python train.py --train_examples=145000 --image_size=48 --crop_scale_min=1 --horizontal_flip=false --encoder_depths=[2, 3, 3] --encoder_stem="deep" --decoder_activation="silu" --decoder_attention=false --learning_rate=0.0015 --max_steps=10300 --epochs=18.2
Rows from block 4 of the decoder of a small segmentation model, named by matrix and row number. Rows with one number belong to one channel. Each number is 500 + 50 x the weight over its row's rms, rounded and kept within 0 to 999. All counts start at 0. Numbers have three digits each.
After each channel's rows are labels from the 100 images, of 14848, where the channel reaches its highest value: "responds to" is what is common among them; "lies over" is the class under the peak. Only what is clearly more common there than usual is listed. The data: rendered roads seen from a driver's seat, with toy cars, trees and houses. In brackets: how many of the 100, against the usual share in percent.
# convs0: first 3x3 conv (decoder.decb.1.0.convs.0.weight, 96x96x3x3, each kernel summed), inputs 0-95
# convs1: second 3x3 conv (decoder.decb.1.0.convs.1.weight, 96x96x3x3, transposed, each kernel summed), outputs 0-95

convs0.58:546438565545501569562504503536426505520564459506436463516467466524471533563561576583497554482529435358493524549558536575590529508476469519437611562542485463523520540596593468499507502519490572486511487424484433519516537570460529521502482458508473532471496471521681530506540481434548525545
convs1.58:447550458430464480475476429472449484435423514531572524489561515450542427495541463379492460480495510647541503506475505465463460470504525502546436479430605548451542452416439501488475559442497472534431502502464523468455528467528467395536528495521543429613440454494336527506471533499478484458
responds to: line: no line (51 vs 24.8)
lies over: car (58 vs 2.3)

convs0.23:407536453501380434507513475533563507455441512523510436433483372457480474452534469470474528466496488493617553465485447445426446529457514433535466479495427388466490524601480457484467577511497464601530546549456550527398486488486515450534448477572449513536465501474542503443512521377456435496
convs1.23:502514482497523518499464522503541485518523524475474501496500539421509442496442497523520490452519456578346518549446542598522436471508495483474468601580564512479549547402557576461494456508460588483420491427610537437530563563488510477470449489417535457537517454542368497418606540488557539510
responds to: lamp (77 vs 29.9)
lies over: lamp (35 vs 0.5)

convs0.74:516525502480516487600430471480446437496353524464442441428478473420362480487521531411549514491485477504438505487449485530518469416521465495443434457461542523474494456473473514369483466458453531482523520462490516479453506497439512482415498502551515502488517400447346425520554451490531393498
convs1.74:464478491598509481534548488504423517411340493476521483498528500518605515463498434485436558467512431525580496503513478489517481547452551457556500572385467453534547564442424450620499596505520506509490445571541518551581559505531511489495447464483495513563491607521401466470418487470479527466
responds to: barrel (83 vs 29.8); line: no line (51 vs 24.8)
lies over: barrel (78 vs 0.4)

convs0.24:488440408548560545541531551477494578512436450521531567543491473466415524410623551521450452467476466417533646451400525520486488534524570591565546454493536441497419389514474494523449505499455427490524443489522492553537450501466558488514520466546519501452483557584474504459575451462529532460
convs1.24:431492493484507477507499433490544517447606547497476507522509435519489482522474452471511570526514538461439440491537390513488479564463489488534600557553535499596512526539518474417533599440494508548558528512469586479479478482549425407544528489482487499527527443430548602636371491534375486523
responds to: double yellow line (78 vs 24.3); vehicles: zero (37 vs 12.5)
lies over: road (80 vs 35.2)

convs0.75:446505575435465482497517531554502499510475579506497557399567554505472518518480480447472501543502525528532526556546556536527524493475480483487424452395485532528568421405562463600502503454575505522428444527539481537581489456597463392452449571582370484451497422482454489510513486472513629510
convs1.75:485477446511530410516514488427601418357491458487493541527447448533500514540572548506498449526454497560492460567411474472446439551467498590426550534472502479415476470568503509419519517562520428437528507379462444483417491513512507557479460479410446504577461531548597517516474462575559500496
responds to: lamp (93 vs 29.9); straight (68 vs 32.9)
lies over: lamp (92 vs 0.5)

convs0.76:543465444483530517537353491463455516472482486421566434497476479412471593531489463443449418526512476387495437517508419495448526537397491534439566499497493522491474540391568502513491572573497510402442535522469485466557523527474427521479428526439550487542439519466469482565514504399464412441
convs1.76:466525561457486527501540494558539514473550519509462599546497522541491410502473541523413524537556461530446494527535449498509465437561492495562358532491532611493531514684417467432465447499505467493556504528483490490476484485464570480453590520517575505479497437546446471456485582457581613447
responds to: crossing stripes (98 vs 25.2); bends right (91 vs 33.1)
lies over: road (93 vs 35.2)

convs0.71:486475475504382546548513570481535600443524432500483458605414415428480450490487496432561501505570574442523548507454492575435525528474454430414557489574445549543576525466469414535410471510498500552451414508554497534530500508570549452499518461516460546472482496501523537516493509425438370477
convs1.71:493492504497550487464510521478451471447489448499532476449583560558491544551581592550449478476484423486414458568513443503556420552498477467565479621421501470463475486526554501442557542527471545501561527421383486493495551492400480580461480536462514488428518626411519560454456481470585556549
responds to: dashed white line (100 vs 25.6); bends left (63 vs 34)
lies over: road (98 vs 35.2)

convs0.19:491508472447560559560397550494425471463476532388479460457465489498506472498454524425550428468504482473444452405522473474513526495513555522541458552515455511491560480493586407467548449447482491457540523575574490371397505508520510460526490570461393547490518394457590543498560479401564480518
convs1.19:524474584462490436608550460544610545517553492588491463527496491493480415463475542496549582520480513566555551577492574509486524552533556516508514474495525502510441502499402527557458517536558495533486555421457515570536597538544573583483565539504564405527470615525428408553536537515444534448
responds to: bends left (78 vs 34); vehicles: zero (43 vs 12.5)
lies over: road (87 vs 35.2)

convs0.29:498481561460487545525431513416600459464413589482355396484501407449524502531452478503501529468504504623453450565494493517548511512497510523477431463426499419516493453599443473511455469499473420547510543494521491463528514499525484497502541495506476425519495478453516515566593460468605645465
convs1.29:444634529476505553543486503534483510594509478514463511506547478390455589563574468454433430512442505495614527475517551535424502564537513454439488488498493466493526558363504521410524460522605555439511453526548539496485500484428520543496452497488560485392498501477537516440411403509528440493
responds to: double yellow line (99 vs 24.3)
lies over: road (61 vs 35.2); marking (38 vs 1.3)

convs0.87:545406569477515528506465503461548450507448473467504544536549603439559496500494525487464481536472473511549525536464561575457453527393464555409583531479440539521558464481503465439565433555508599562521480603516517430494414532585466460517545435559540453514523412543573567516582579446553513521
convs1.87:407479428460473444451536524575456551563451483535521503484449392567509485459514532500518477500452473500492428547541462432490594587522543407551463373512559420466463518510526476437410549499569461412486519418481510535455481448432573526476415521500576525448531505479449385492455478562491500493
responds to: bends right (60 vs 33.1)
lies over: car (38 vs 2.3); truck (35 vs 4.2)

convs0.37:544429414434459469545466497572531485563441569480472455540552466542496482456524489471468479426388469517451542499504538493460394413556536496549400452486458293444475479493513523424517541500452440489510474479439589481493483521540479471530487533556492485467522511575549432507495558451516517599
convs1.37:493453560609532484536481489459380522485502498513608548537496478477512552488512530526478578475653541587554467476417506497482512503495496475521425492484575453538455532464542484528517372446490604555464496574567470541515460440501492500550478500478454579546455496508436564553510522651510460465
responds to: dog (100 vs 27.5)
lies over: dog (63 vs 0.2); verge (37 vs 16.2)

convs0.48:415536459559522458547469637586441453551472546540507569478426523453487489465551550506460501580480497471494493528512652562538479550516550498459464458505514492506486356538465442474465533564519550511435612444401544423502474483422465532453469475442477498463567448479522546556507498547455457489
convs1.48:521507545402470499475521441452558567413433486496479468516524475478412510523567473544497539447531558501524578458510410470494572506554444456488508552469335422493551543445546420485440445354506407530515500495526463515437533526480496469519469501536451516480471579522428503464460408409543474528
responds to: car (95 vs 54); bends right (76 vs 33.1)
lies over: car (91 vs 2.3)

convs0.54:484542426342473507577538493492582382530514547487473518446486538508467524431483467534486461536488460534469557400486472546507515475572596490572399435492432430444534533486543521557545486533504467533512502436499520507453545448423503422520498596453487555495553401497485497511474429419512415571
convs1.54:485468536618534431496439492518435604449502402541575501512517480546471436487573473525481461505463558503550469556523437451546507555489460539535560526458564508589479501499449456410572516504517518479533446422477427450531517565554471502511452455513489444492480631546557585505463560555499486351
responds to: barrel (99 vs 29.8); vehicles: zero (36 vs 12.5)
lies over: barrel (62 vs 0.4); verge (37 vs 16.2)

convs0.79:592613483475504481549418533460569526459479602523374475501498462522383529486509553470513460458453465541471440549440470553471503401500498435542467517413441551460506494469467436479479589507476548502450537519397544549453448574508476485518537445446492473429518573530389474571527523552544491456
convs1.79:485389511486422459489452456543436527593500427510479491529450552399648450459542468543511595464428480517479464499575462463555532509531450509496574453513470434482487516592457482496522416389535476495536453520581480474492537456526490554463467488564484540572510516525518419526574438393473478559
responds to: crossing stripes (100 vs 25.2); double yellow line (54 vs 24.3)
lies over: road (94 vs 35.2)

convs0.51:516551509437551518577490574520492501554538572501547481455414480536582452607465540550510502504437436552559450456568434571446518525480500457502566421339553456530442559528552509445504543477502620552509493481513431505458540527454583442535440521457537480520556489549402545501555483532543522512
convs1.51:535557532493423518516490416447483460492483389490457508489489533474449469461503483515511500528568515567391521473473539504582550438500493536550413627653480511443518415428412505494513511457527515458476485436439529525479500532547373522487514470566461495537373495535390514497473489571519494495
responds to: pine (100 vs 28.4)
lies over: pine (91 vs 1)

convs0.77:452503452508500425478545465503539520509524443505538524459383620570524525530478530440465402537397428443551557445496551530466454504500559484493387562505430457482456456427510518514460479418554460539444514473536485501554447533495544475516494567436486455534518501576658586559490510437494531553
convs1.77:512515533456452556525466442481465522503558529536440446506568388484500460490574484519567575482601533509451495531470408480573483536503495488499455492477474430570450480392512468499505591564473504447558457607552507478493520484572458502420478564541497496509483459448311510450510526442401476459
responds to: tree (83 vs 29.5)
lies over: verge (62 vs 16.2)

convs0.40:541528448623444477456513435642557513481563494491472475491545531517492494448553442458507566506489532501520544467449456535593431480511431500528482490455510405462451512553503389475473545473498566563515429324509522525406454543611513465543494495492532542500447449475562529463527504569542526504
convs1.40:570481544468479529510494489445476403505473551464500545476517443494460509554516508461565387502525471523509433518491497530414456573495536483462562426551426408450549476441528497578600463492479479465569526589510527486562487521513431565464498494470436483362547482554475434502406467435361447538
responds to: house (78 vs 31.6); straight (63 vs 32.9)
lies over: house (65 vs 1.7)

convs0.14:566464492570606440537559518438500463503492506441460489444414544438424514492458482502452566518500440499480487438390543554580452524505499404500469459520473474495537485404486586490513423507406464517518518530445539540464579448444461436422529431490476435472392484458562549380438524493519530527
convs1.14:479531493444478540520324515583500501491563558533530473551517527509543499512547508494522504496454536484493459597559379448521597482543529536447505445474576503478509504613553416466568492521581537468458437456608525507545492582514561504571472553474487556503539553582427458544541483468512445564
responds to: crossing stripes (99 vs 25.2); bends right (66 vs 33.1); vehicles: zero (36 vs 12.5)
lies over: road (98 vs 35.2)

convs0.94:491468504477587467490467588391467515614456577442551433565567522573450450537510429399527554508456570545429518526456500522614381515423489467525506531511485523528578504619508535478535508520485513495527495443539479449442540554519567474523432513449472553525441546513527558531496473486532476403
convs1.94:498563477534514537490534407556546493450527580452414571467464518462595465452537510582484469463412386462523464470584548529435604522548495476489447447432545554537436511479535462535457499543546451495432510542435535509532441455446491541437559500532527454424635493563491433479448482451440536522
responds to: bends right (100 vs 33.1)
lies over: road (100 vs 35.2)

convs0.32:548532532463607506548497552483478515513546425481424547531567488512431472559544476532501440610384476461458583501494491505570464527439536480443603450523491467469443524505582493450536429572535478449476490449416485478494531355442583510607494563478542523578524468503536492477498444420519528521
convs1.32:505416458421454508536507486552433522524474506521590450470511531425483448501539488491508534483590531534501445488561526447475468576494508453606479544502475525459586503524513478504485578506497457625440549591447512460620646564508512436445569470492505431472442453486625487524474527570514490547
responds to: car (100 vs 54); bends left (63 vs 34)
lies over: car (100 vs 2.3)

convs0.38:616565525430594528580513540478520492418495549441511482459365487472454489519515505429485513510591438450439524414566504495536536544433538489539453508494493538585531505585426392451466476427504518546571469556475568529403501467447443554455468442524510453502573560482468433470488449501545526496
convs1.38:455510537505465488486518461551467528551408434536523488501561515462518468496534559437518523491402611538543452589437487471566450485532514503559521482477589576436465472497584592487548508493521514489379568396465454448567488508474533459495518534462573575466482488471516424458415518655464513538
responds to: bends left (64 vs 34); crossing stripes (60 vs 25.2); vehicles: zero (34 vs 12.5)
lies over: road (100 vs 35.2)

convs0.85:477560564515415419559520517546492475549479501532600458458537485465526538539493487508426434408460510517511570460511523526575439448514478500493460548515462415406473496583461510466504521545589534441507503535501523394491501498518472438488580387549500562533510491451438466399555580363440561534
convs1.85:471500435437528460500463515545493484450550589512467506495505501473405474566536464489493529465422519427535421436491455522428524571416515509438557495446554587577496547475516543436498416468466605503483424444466513526513558475468424458460461643516466455426429497512555613502420455535518441516
responds to: tree (76 vs 29.5); straight (71 vs 32.9)
lies over: verge (40 vs 16.2)

convs0.89:499492462542445561540550548461518544474408587362391529561491496572496504487468459440482414413525482565521497456457516466478402363528440430551535511511541378408501472456494512504485504494463508448508495412547474449462503520441517495502513567528488464513495393493511526482439455442507510586
convs1.89:491540448502538526515499450562460549472432544476490489434460495521488432395460442544431484464515522479584614572514480549582542409500508483470405552503559480575493615511535485493517477374484471515497410532500494525473529529527532463461404420516499581596457539479482514430612557512537539463
responds to: solid white line (88 vs 25.3)
lies over: marking (85 vs 1.3)

convs0.30:489464471484457439497430465541420488465454467447517469509450472493501422548430476598523485474432535552452480549516557571543571523444501485538589571451458456484492469324531480502499514487497453447546443605556535567508525428485590513494528517488402409557557427504554492531546551515449557447
convs1.30:520482537537471539421583520497517500520445519522541507489509503503472490416503491517488485459594463383455484511517487499450500600539522452536488383441418519477431504606485485438447464606511499507552526396478340481503509490402510470480399424508515528485535551501500560479467398546485434555
responds to: car (100 vs 54)
lies over: car (100 vs 2.3)

convs0.73:490557543503536506549482487529570502466340476531453497528508517410524436479520494319478435454526460430475516384399455473521492424433448508499493533473505472382491515451462451477495466466498475508424488434521525497475439550438523556472472473561571507513498565497376502551549472475464505470
convs1.73:503565489539530515504507526523440501477345446475470492505583529571645534448491496350527574471500509446550531508498484519527524535471538511494594506319503499521502547542506610538403547525552501488477535573507551513546508438541469448519498491460444497512455474497523513472440496453585493529
responds to: house (67 vs 31.6)
lies over: house (63 vs 1.7)

convs0.50:566576559559458469578493439539449434569513504418615539564534467503502514516517568591453491521442566547431481522482521517488506528577590504492467487514502467502472456501582562387485549478475473560503445455558493511502518528508499494478566423410583483413490454499509666523590501533519484526
convs1.50:519519491482472560463535532443499554520504513472305497426522479498491507478472399442576528512617406401465474504541462510500524503478529441525552546530493530547572523427485421586522445590459542504543556498515481440484498501533593494496465482529408572460461539488537406466449444442456510544
responds to: dog (60 vs 27.5); double yellow line (59 vs 24.3)
lies over: dog (31 vs 0.2)

convs0.55:483547549518527604517490569530620543504539511579422588518521473498523536587541531553565471586582469535539535492504544528515533547488527535464594502544445488464515548521456510433532464477533532547498537482570575488460512491554461512432577582555633446639503513521490420434508558508471546485
convs1.55:555539550482495503513504543550425486514398477503446431461503530450504548433443478446505554483444517366487555466513490490553524491469522535487449416434442529506482457433560460521415521486487474513518470497428460528511517535459520465546492407480418543352524435401479504465447351443594475499
responds to: car (96 vs 54); bends right (62 vs 33.1)
lies over: car (91 vs 2.3)

convs0.53:520475581524444620642458484564459448477478450483473563508496528505418434488464462501442513454485476437513423402457503391517521539484556574512552516515468523477478546532564429448513516521561423455546573522522565471469531483559505500479484368426524433481455489496491408504431523428542567482
convs1.53:492525503514551462451452508534528523506471501483526439508423527453565535428427493501500477511418470529500680527483508516584478439501509345504520566521482546476437496482492508530500491440503574477439466469454400500516472424402581448418426518497498540476517533539508541512578391459500389527
responds to: lamp (62 vs 29.9)
lies over: lamp (47 vs 0.5)

convs0.91:472499472489514527560468447406481441535469588452530496528552462541521503429462407488567496502431457542540475541495448480626439552485560471372563507543493490538511556459547453473514552509511454453407456475482544478420545405499487550507514522473409471530523441477534469498607448496522344448
convs1.91:393521515465483499485568480541548438416552475526462575516466508466463481527571534512459508510590466529514495575473604494482548441480501501578485591518429531530491487513490528426629514494582475562541545492544439493605540578470411478483505419473516498486595542508525505508416550479456575627
responds to: pine (74 vs 28.4)
lies over: pine (71 vs 1); truck (29 vs 4.2)

convs0.43:510471358455539424573553484476456403452435493499493539516413515483512404516529445519437547474496589456529358509514565514517498567488507572587465458495496484470493512451497340524521469457495474524492482481498531526506529483543496505466412406577422415517457455512528527586497482539508479442
convs1.43:478487617516479572491484528504484576570416579465499467491533526455543606537435561531562494498510461418459589517487508551523534436436503367423513547517416501517478524509492513470528438590492550497545495499498495481446553444441475538480459552432509591464554512487480446416561406486566505608
responds to: tree (67 vs 29.5); line: no line (51 vs 24.8)
lies over: sky (95 vs 35.8)

convs0.11:506520567631383507489505587558544495566477477521480516437567548471568438493506501445513482386437449453530469445473490518476391393427406426558517479465482382456556533507437471512493549538498460487435517431443517492477481573452552451467504478502425446511504524489473524592495450515486449518
convs1.11:478521504495532552513490522436508566486556522483488426459433489510413534537558490511511546497509526322454527541499473484537562536543532609487449518446546577549417468524582519370493503440489590545455500498567491553544514493527442463527409579501534429446571470443520604477476566538551480491
responds to: lamp (100 vs 29.9)
lies over: verge (75 vs 16.2)

convs0.59:514535495500464516445415391526462524494534524453582537472445504441527508435429500489488535546461494499566564500420482538448555575426486526588450513547468489486544511524539483545552569421516389489371517544540557512497505518465404499621477510443488558386570537509571553490447542481584493483
convs1.59:514495453520493519482515534479529445412458475496429501492589491521430482534571498487512473473532468474454469475536471499494521510549534505427542459448283457536470477515445548502415523514438555498547467476529458519518443456459519563422482497536463498509411462493325442473379461465420462527
responds to: line: no line (50 vs 24.8)
lies over: truck (54 vs 4.2); car (29 vs 2.3)

convs0.88:498539483434583538509479507506544489532498483460492383455491500462431515512550484426543374494467402370533554539469541472517505529440503482503544522474464530524539541473447421481533484462427541434437495505510501612543443517455433484471387455549507471410498406436528473488512551371450565493
convs1.88:515450528442449499507519541555507511501542512491354466450477565495494412533503524537504647451477446314493466469560413480540470494516532542540460570446476461461487480527473561478456484513512577565515506488487504422486547515521498536478504570465551494525472572529467559431392454468566393510
responds to: tree (97 vs 29.5)
lies over: tree (97 vs 1.2)

convs0.81:561461641484556485500461511597487550493514579518459397445584482514467464465551511572383461491382506486504445492475419631450492506561538500513526456466464475510402510490509409497487415475487445466513493512471536435519482508566510529513462468471553564441513520504477521503537490516471600381
convs1.81:490509421517503556520538507357472454481523505506537543514524449561532451499443461455582444509599466411496534535577559447590553486454503505486462474431533509521541485459468556501598557537528538615469493443505524609417466447507543514487451495517469405555495431626478496499461468542501416552
responds to: bends right (85 vs 33.1); crossing stripes (52 vs 25.2)
lies over: truck (50 vs 4.2)

convs0.83:486480546458500508482358457529484560461430529470570471532500500489496467522602515542500440477571479525572471556573527501494514497476496416598532517449473374533510581444445527530485556506451456434480472488478528442575534539437515539530399552534419418581558525548588562522473540480532424425
convs1.83:514497452565462499455562574455488484532560516465379553513521516487526551505317495525493525520469503430407524463414509529565486478490499542454496481523512575483471454511509439492481411522521599558478483483487455529507475457500584494542474454439462597400484496466470415501573418509551553624
responds to: truck (92 vs 54.9); bends right (81 vs 33.1)
lies over: truck (89 vs 4.2)

convs0.68:519529485533514547593475463572579490567501551600514480600564505591479479463521439408426558482493559498487564539478433454590475476402557474524423467517454467505560458497512477470531480512357485495552502493444514553486524620483405497480464495456487533472472403564499476496489441469560581514
convs1.68:472425504518522417460548610466411530494463443379508560418450510383487497501449571532532457476493455559474454445498490512440531540582416476460562528504553541498427472519477508536454506609574447512436547488537492467470507388561596476494545584522497452528519559458495509527546572548471456505
responds to: bends right (80 vs 33.1)
lies over: truck (45 vs 4.2)

convs0.42:513461488492519401558335481527484547483514488529512423490466523472411438452467498500436494490457538401525519523426536564492509528433447465594505482484507573524498473613469454533453505521555448536460498486517495429611461423515454474542399504556494507486534545427560411465464514575545517397
convs1.42:535456418439514496487493519500526519466467631464434573485568463539495527477509488459536530501467529353546521521494516554578522545491552481485545554554408422538448462451518551499474516431484540507624484542502513533469519637544517560554477510477476562468462466444560529531467519407374415507
responds to: tree (94 vs 29.5)
lies over: tree (93 vs 1.2)

convs0.15:470443550543385480466453513420363454576539511517483487495507509492469485455528437404506519499450411457576508547419457449490434438456505462464457470500463446490466545514499503510526442399526533522393501497478533483518488485478467466505464479458507585440567457504502458537328515380486470561
convs1.15:472582520399506535550544472485522398446462389519587481486480561480475547602555476484459459469568529512389492500501570541532419575583477524516536588438497502560510438490445548507551517489529479457568437517497523496498550530558481535511563503553462433505448464443418492410419390492539450501
responds to: car (100 vs 54)
lies over: car (100 vs 2.3)

convs0.46:491504477631458480555525509531531508479483495568489487464533603501471550422427414443547442510516501511564505567502574467502472596427502536561521454517573535382452465489566481448549452432387517457525552470468476442532539586475567451565432494518465470516558455514524500386493550419522476447
convs1.46:580432524473561485551504471482466477428500482408464512495564476509517469510564628470445540488497496420496531489511459571472569472579438448446493529439421453532488607520455494515410550543534551528568404557495549571460424529608484566489433446562508525545426534465454489541441417469526462524
responds to: truck (95 vs 54.9); bends right (82 vs 33.1)
lies over: truck (61 vs 4.2)

convs0.6:486512405436392462561451452523576519394413519577492449479481441481482379471523532443595479420508466539451488501481535508448400436468560471625473482493498480503470450410528517491510523534431533455518481501567452450384522495496470443485449503492493571556520509563479421487425492486449519469
convs1.6:581522543535542551520561592536434459511563514395470491490435549596563612486501473443400444516443488523501493537519586518567565505581463464401567621534502472502518539609510490499447518505540516515463491481579550539530509552477458434451576525475447472429483534490515492596491476465508534556
responds to: house (66 vs 31.6); bends right (60 vs 33.1)
lies over: house (57 vs 1.7); car (36 vs 2.3)

convs0.26:505426418491472496612549501613575472535495433545579461484541382497478479451506412474502473492532445448571607437418481539478531424469450498477493449486574395497483513475579500549507560481500446462402426470514512565502461517569477537454486519536452550573512418436523499521476492484443572497
convs1.26:538513545543486478408469561470501678529489519479524477491422469543501544543538549536497486451448568508453412508566478467445513507516520509554504553485466466460486454645463525412475495521465479484592633551451502475548497394382539555504562569491576471498518522550522429479508484493525481539
responds to: bends right (100 vs 33.1); double yellow line (78 vs 24.3); vehicles: zero (51 vs 12.5)
lies over: road (92 vs 35.2)

convs0.3:522506355508492508539392411462447540597461530445523442406454474482513562441497503548520542474490425504470549590407514553457541468398422419469495439458440489470487507525487532474481451410478482484503572495444538562443536478475388566454478463473476542563472475439514584510517572506498487514
convs1.3:560554513456434498546553591562534459441483494430432584508528458489462395535489489500451422509627504569482436488591538526488471527527530538610490518592478551524501462560447487492547559565503602508496375513550539457563467528432522467571486447506488540421496472513457436498461450443443483508
responds to: car (94 vs 54)
lies over: car (78 vs 2.3)

convs0.22:549472487504509500567348439508456382446524488342450455488501515501470458473558530474447552461560426508524543420513482463518439543428482450587487539481518477466484453541486464441510526409549423473522437595496555556533440447495464436418419537530474487517455554479514498452568437489471468513
convs1.22:377434512466511466481580545462543554510480583507508513531495487468512460541555484509522484480482520547528419537472556487407483451496541517478587423506541479458438568519482525436511502595458540529444583384553569470461421499525638549580501503447478496531585514461560418495505534507371541498
responds to: line: no line (54 vs 24.8)
lies over: sky (99 vs 35.8)

convs0.17:471526534571475457519435543547490577589498549461555567471471456499504475551548545547443604488509463488549499550504525492635492605454547510567513545453403398409486428416482548490516527469528449521447430505497549471499540481486447416421479486450430488455462551473432470460540398473552478454
convs1.17:531536553497528536607551487373541407475489490517460455525537505526444547642479506540530423507502481538474543526549408507436590532480500518529487580542457382495492576572438466472486543496545583495513465433571468572529487546513548504550504468527469522487571528492392587485443522477552490580
responds to: bends right (62 vs 33.1)
lies over: lamp (36 vs 0.5)

convs0.45:509554480529454410558502581435573465571496421502507416580500469480475493513427375568483455567540546496536445501448511461448502633512526461586499403466542514502548529490450440449578413551505459496478441455475483562521502523623528480448533507469453490497540499408464528439486418492495544477
convs1.45:456525416491463541507499478515475569382466430541525525453497479465489521512545557552543498458442469561407455433488420511541570535485462478566453467519468384499439493500538472489362552459414465527500547592499511441466466474466453606554459474570434556469441578556567483533548579517478542526
responds to: bends left (61 vs 34)
lies over: car (69 vs 2.3); truck (30 vs 4.2)

convs0.4:479513501469519525562498509564472492516464484469502426435482494420366524542568446392454555499411541460419535575466539485540460587356515491512506379482534516522447369534443550473485538420549485449401514505478507466445538468512515460423447484512551507476447511502473547539514466444513474446
convs1.4:578445484464512500502458517460567522484523546485577543482512453539610541536543637452599427462529516416417460517583468554525572492467540429464572579506420487478555501482461460579500498555450505501551516531510509495631447502476484541513570540546455499532581468461456570515446487475548536596
responds to: truck (100 vs 54.9)
lies over: truck (100 vs 4.2)

convs0.41:491550436476439507522526551545476493552523573520549562484560427472448438530504485492547537514530511400445398520570456545581542432489518509599538524516488557529544555637498443464519570483533451534473490427478508463494355463550469484485473424545536543459621497437473471550542516432420487484
convs1.41:461534512513463456490353433460445530441502441536479514520436509507515473469469493513462503468460442542513573511382571402485411535508477550456519477515474478436477495382504407487501442512512495453451519540465460572507597507400559452508468597533453508549468501556518568474535506555587373479
responds to: crossing stripes (100 vs 25.2)
lies over: road (96 vs 35.2)

convs0.93:530477484579618535537455449523542531529516502456510503509591533488470478505420459502538562464460470459530474505444537488519522505593513510469447512516517379514497520452472475539451462549453453498504517407457542496600577534554618525519478487510453479504521302576495561571548541403557525520
convs1.93:516518523450444436521503603466482483500515451520499527563445456464441462515557504439533409506535603527556524501492497544561485517409509478498552489485580536566479508508529519456530538436531489503566429652558500555438588507482361449517508517445499550582514634499508418469483449565472559509
responds to: bends right (92 vs 33.1)
lies over: truck (59 vs 4.2); car (26 vs 2.3)

convs0.62:469512471543525510460517575454510445452459514515457549557420457511574590441473565539445512573456482472486535469553448506469572538519510503439497443448538553570573519459547590540500521469488562601519523592530537531528498566575553554501550571575428496562540527505570598497644526511519542579
convs1.62:453524486438500485486484484469522507563499464516505402494530479451417455533499443481567551486587533510508487505419562518524429529472457507541468548531380471462414474517429418458475508490507479465555484486576474484530519485404401431503417407435555511403463485507440396484349447528497447459
responds to: bends left (66 vs 34)
lies over: road (68 vs 35.2)